{"arch": "convmixer", "dataset": "cartoon faces", "crop_scale_min": 0.2, "method": "barlow_twins", "norm": "groupnorm", "hidden_act": "leaky_relu", "weight_standardization": true, "depths": [12], "projector_hidden_layers": 2, "init": "torch_default", "shampoo_beta": 0.95, "ema_decay": 0.99, "batch_size": 256}
Rows from block 5 of a small self-supervised image encoder, named by matrix and row number. Each number is 500 + 40 x the weight over its row's rms, rounded and kept within 0 to 999. All counts start at 0. Numbers have three digits each.
After each channel's rows are labels from the 100 images, of 14848, where the channel reaches its highest value: "top examples" is what is common among them. Only what is clearly more common there than usual is listed. The data: cartoon faces. In brackets: how many of the 100.
# pw: pointwise conv (model.blocks.5.pw.weight, 256x256x1x1, standardized in use), inputs 172-255

pw.167:424561500500463500500490443491583535500500430500500500476586500499392371500489500500474500571500500500540500538428500500500500500552500500500545454451500500500500496500504555500514500500577500504500500500500444501500466503500500500470405500576500513601
top examples: green hair (28)

pw.59:508500520500500500500527500500490500500463558500500500436500500500487500500500500500500478500592500497500500500428500501447500506525500475444509552405500512543490500528439500500444472500500398500500500500500500448408500500500446500433500478530486500503
top examples: beard (53); purple face (51); pink face (34)

pw.230:500558458603500500500437504500560468523500346529494500517500443500510500445436500446495500472531500500459500500556419500500500500500378433500492500434500500500520482568500500459441500500505483547500500500475472426500500607500484473500477489500500460500
top examples: purple face (41)

pw.63:500501445500500500500500507500500468500500500482500500408500500535500500500500509500526500485500500470519497508500423500462500581500394518500500500451581528546500500470500427500488527500454490500500500500454500500500500562475500464500500500500443451500
top examples: orange face (52); beard (47)

pw.107:500417500500628500527500453542500531500498500500500500378500535551500500587500500500478531489511489500540505500500496500439500500548500581460500536529500500451494500500500500439470465500497542500470476497500500462500500552474500607500500500500500500536
top examples: purple hair (60)

pw.233:500500500497492500443428500500500500398472500500397539469500489443500418402500500518500500476500500414417526437500500478396500554500500488500500581500518415500500456577500480500500500504500410500534500453535561525537500493500500500549442485537455518500
top examples: orange face (50); a mohawk (30)

pw.67:565500500463480500553500519500488500467566421545500500500500500500537500500500580454517597500531500497500594500516431458500446500500500500476500484500608476500500447500500500500544500500500500500500500452443471500499500500565500396490463510471489500500
top examples: green face (56); beard (54)

pw.247:500500500485439500500429494500500493518500479502446500320480456427500456572500522422500556500500500500500478500455504430433500500466500564451500538557623500500500500517613500500526500500467414500518500498488543543500598519582510481500439545474486456500
top examples: orange hair (33)

pw.169:454500500500412500500527500436427519500556500493500505500500451500500371493500500500455500470500500411470447500500500513499393500500402500572500454469471500499500500549590500500462500500500591500498486432546500584521500500500457500500500500593498500500
top examples: orange face (45)

pw.102:417466500500500500516500500500477505500500503476500442398500500500500476507532500568500500520570500578500500500382500465500500512421523500508500499551464532500500500500506432500500500499496500485500500500478520500389525452449500574500389500500500500500
top examples: beard (60); teal face (44)

pw.236:511500500500500500500492446500500500372500500500572500500500527500500435500500500500394508500493478440513500380500460449500500500550500500500556524500533465500455500500500404500500584601500500500500485500500500543468500465488500500576433461547500508500
top examples: orange face (97); sunglasses (51); beard (45)

pw.176:459500471500500475535426503457600568497500483500485536500500500510500471460522500500500563500500500500479459500500500457500440500603606500444425508500409516527500574415521500500547499553471500500500500466526566529511500500508490517500416596507427492527
top examples: teal face (46); surprised (29)

pw.206:500497500500500500455500487500480485520590540500500500413500500500500500500484541553581500472500500458495512563500441539426499585526500439500644500464500618548500458500532465397468500500584520500500569463500500500500500489500500500500500533500500500565
top examples: orange hair (32)

pw.49:500500481500512500500500500500522500582414500539500521500481500500500500500500500578407500536431500500500599500401454500500500438500541500500500411519500578476423408437426500535500481500500500517465500500500500500494526500500500478460513500500511403500
top examples: beard (77); teal face (57); blue face (36)

pw.224:500500491500500500500500604478500500500479500500389500500500500500500506500500500500500500512463501500500500534500500642488500511500500506481500577496500349500484432493500516500519506500500500507500500407500500588472602500500500500500500567628500500500
top examples: purple hair (50); a mohawk (33)

pw.41:509434609588500500500435445463526500451500500470500505396494500500373510500500542500476542500538538560471495552500500460500500408500500500500500500558472486567603500500500500447458448500500490500519500467500481548500555500490512513517458486500549500500
top examples: beard (42); green face (40); purple face (32)

pw.123:592501426500508500500500500550500399533564500490503412500491500553481551500500505499500426500603500500500526500500500500439500500500538435500500500526500466418461431437500500477500475469500405503500500546500597490462500500500500574431502471442514519500
top examples: teal face (88)

pw.136:458500500500500500453506496500500508500480507467500541500500511467425452500500588500500500500451500500520500500500494500500500500500424500500428500339445500500500500500500500520500500534476500566446503500534500500500500475383474325424550500500500500614
top examples: yellow hair (42)

pw.3:543500500383510500601529499500500500500500500500435469500500500408500335419541500521380473500500500500500500531489467500466500391459533538500551500500516462500500510487500500500579389500525500500500500500498500415500531502500500497548500500540545500500
top examples: green hair (51)

pw.249:500500500449531500500500500522493517420500381500503500486500567500521507403500500500529500500500539447579500462556500500500424500500471451500500513500514500500500500502536500500500500493470500500485526522500546500500623500500476500500500502517546486503
top examples: grey face (45); bald (33); laughing (32)

pw.17:500525500439500500508478482488618500500390500500500565438500477533500500500500500500522500580500486529454500546618500500424448506500500500500500442584500567570500500500500444500500537482500443576500500540440500500535500500500500500500500500543473500500
top examples: purple face (57)

pw.143:502485500498450469500500500500500464500404531442500500383500542495575422429500542500500500465464500500500500500500500500668500498500443500500500500500451433602447500554500531500437377458518500542473514542500532500500568543500500523572465500521450572500
top examples: yellow hair (51); a mohawk (29)

pw.14:500491319541500500500500557500500500498500561507501413510523500500639488500500506500452500472511511500500545500501478342490506500531485540500500560586500529470582500500494500426500441459525390441539500457500500639500546482442493500500496500585500492452
top examples: green face (40); red hair (36)

pw.173:500500392519500500500500444515500433500500657500466500500595465500500500639613500460481500500587500500500522506500500497500500461500471500500500500445500500500500566500557441500500523500445500500500564500500571500500500500500469500500500500475606500630
top examples: green hair (60)

pw.47:500500534409500500500493473500410591534500500496539433500500500500441453500500534558500500463523500584500500500500471512476500500419472500446580500433505448483500500500476589500500523480497500500525500475500565500507541556516526500500500500527500500500
top examples: green hair (56); a mohawk (40)

pw.245:500500512444486458513514500442500554500533515500500508500500579500432629500420459529500449500508518500569406500500500500500500500468500500421500487500500500496479500500465500538500512460467500500500500486500500500500426500591546525494500500500500500500
top examples: grey face (38)

pw.246:500473500500500536573417500605500500541500500500500500500500455500500500500500500500593500503500500442545535500567559453548406480430500408500500500500500493480554504479500519574500500502559541500500491500419500376439500517411538427500510465500588464611
top examples: purple face (36); pink hair (29)

pw.121:481500500495500500383500500500403500500500404500492526500500516500500500525499535515500500500535488444500500552478500506500500432502477450500500453607500482500535456481490500482514541500500500500453456437588500500468570500455565500501579507500500475481
top examples: purple face (58); surprised (34)

pw.66:477500561553500539575500500500542507500506500500543495557500525500500500500500500500500500501500530500503500595500526500460500500470500500500480500500447500500500471500518471500455527500535500500500500500500434500458556507481500500562500558537544500546
top examples: purple face (32); pink face (32); a mohawk (28)

pw.218:568500500509495477410500479500416459500518564545472461438471500509500502460487500494456500500450500545464553500500633500500500455500475500451500502525500481500478525587500488520590500561500500500500500534388446545500500486500500500500500482507489565500
top examples: orange face (75)

pw.201:500500519500591500500494500500500500450401473430487408510542478424500421483500478603554500500500472488537500500500548639494440500424553500490500500500500500500476500457500464500602457430496484500500467545500500500523500599500549440500500565494554500556
top examples: purple face (50)

pw.90:468480477500500500500500582500500470477459519455500500500550500500500500537500474500523500514539467500495500502500500500432500523453391487593479500500500532500573500533388442364481500566500500439500500500500467557500500500500500622504500574500500473500
top examples: orange hair (75)

pw.84:429550560500500514500500543500500500411453523500489500505536500500500500527503500500444500500500500619484491632500500585458545500500500500500500500500500500500500500530500500500513438486500500500500500500570500500396464475459540635539500500500500446476
top examples: orange face (37)

pw.200:501496500501500523491500545493500471500514500500469554500608437419500461476500483497500500500500522563500500416414476615500500500509500414475482476500500443500500496500501500500473512416500500594500480500500345537500520500575500434500500500503500455554
top examples: orange hair (32)

pw.8:500554512568500500500500391500500529527500531469561428493546580500500500500500500500500555412525570500500438500500500500500500500479500483500487499500500523500500500442588543500575500500444500500500500424500483500500500444471500518497500500500500478538
top examples: grey face (44); laughing (40); bald (30)

pw.74:547606500536564500522500500500552563500536478565500561500500572500571500500542500467500468546543497514500500500446431500540500500500495449496484456407451459500500528500500552500500516500457519500494500476500486460500500500500500476411500500500550579500
top examples: yellow hair (44); crown (27)

pw.166:500545560451462500481500500448500500481500604500494500500500562368500481462473500565500501557489500429500532515500500500538500500500507519500522449446500500500523500500500500437500495500500524500394477500500520393500496457500500500500470573573500482598
top examples: green hair (66)

pw.2:500471538455488410500500500500485450500461506597500484527500513503500500569500500460500469500587394500500456500422500535448521561494550609500544542500500482487500514500524484545500500487549500500500457490565500459461434500500500607452500500500500439500
top examples: green hair (71)

pw.20:433500500565422475577440500500495500521527515454413500435500500500500500500500504483500500500500500500574500597500524500500500504547584478439500593563500412392454500432531454519500500458500500560500500434558528500500500500500500597538500500500466480522
top examples: beard (59); purple face (41)

pw.138:500475432435500558500440542500494477500500530500500479437500500541540500500500500500458500498521500500500535500469533641500500500500444500451391500500441506500546500485508494500500535500594563542492500492500460500441434500506496550554481536500339500470
top examples: purple hair (79)

pw.231:500500500497500500426500574500500475500440500416500500473508500500492465500500508500500572412500500539500500500500468500500471622500500500500510609500500500500500531500505500372488507500563500556500387437483424500500458477439500500500523500500500500440
top examples: orange face (100)

pw.0:519633500500500500448394513480500532500366500500500500488500500500603500470560500365500500500500509532500500505500514470434500500387468552500500500500534401500500500515500500546500385500500453500500500515500500486500549500597500424500500502541564500526
top examples: green hair (48); crown (26)

pw.93:430500412500476500500589500481500500482490379500423500500500500500500500487500500500519500588514547500500590463500500427511540469500500500500500500553564526500520500500500482491500601500492500500457500500500494509515500500436487515500500500500500543500
top examples: beard (64); teal face (60)

pw.114:516500500493500484500500500500594500486500520510382474500462500468436564545500492500417514557420441517448500597500468500492500500435576557426500484500425398500500500467500500459515464405500475500586500500537500500500500517517473475500481500500500436500
top examples: teal face (36)

pw.131:500442500500552497500486500520414500494500500500573546500500500500543468504542520511500500444553487442500500500500500535460443500606500560500512500500581438500596479500500487448500525500494460511500500500620500500500501463500500500500500593500399544500
top examples: looking right (62); blue face (61); face colour: teal (36); bald (31)

pw.195:564435447500380500500500500500500533500500514381505497500500500502500500522500528500500500500492442506500500370500500509500567500505500500500589500437481500500500499500500500500575455541500500500500500500500500500500500601500500500500500500530537500500
top examples: grey face (68); laughing (33); bald (29)

pw.147:500426500500500488481537427543500500500500511500500500500608462500597500500500600583500500500500512567443500564500634454500500503500500500500531500573500500462493500500500499497541463500500510425463516500448627627500500467500487442597500500500500500534
top examples: grey face (67); laughing (31); black hair (27)

pw.79:577500500500562544500500482500500411435500481523500500500500500500376444500500500500500500375500495500549550562500500561472500463500500500500500580384461500483503515487449500500544500500477565500448446500643469500500475502500500494619500500500565503500
top examples: purple hair (47); a mohawk (30)

pw.156:550483500479500500500469469500500500500500500552507500500580500551499500405599500565538422458633495545500536500500427518519530461446500537579572500520528500479500500500504500500565500500550558484550500569436500500500500517500500355476500500512575500500
top examples: teal face (43); green hair (30)

pw.26:384540533497500488500482500500541500500467567469602500489500500500500534338524452500500500500500500505499500500500500591575500504500500500339514541500500500500500458500514500500500573500496500500500468500508500471531500500500492588500500500500486534507
top examples: beard (44); surprised (31)

pw.55:500626451500546500500500500500476500459500549548496462578561500500572500599500542565483419502500540500500581492500500500599476626455500500500506500421427501500502500500417500500503455500500500500500500463519500521570615500595583500579538519579517559500
top examples: yellow hair (69)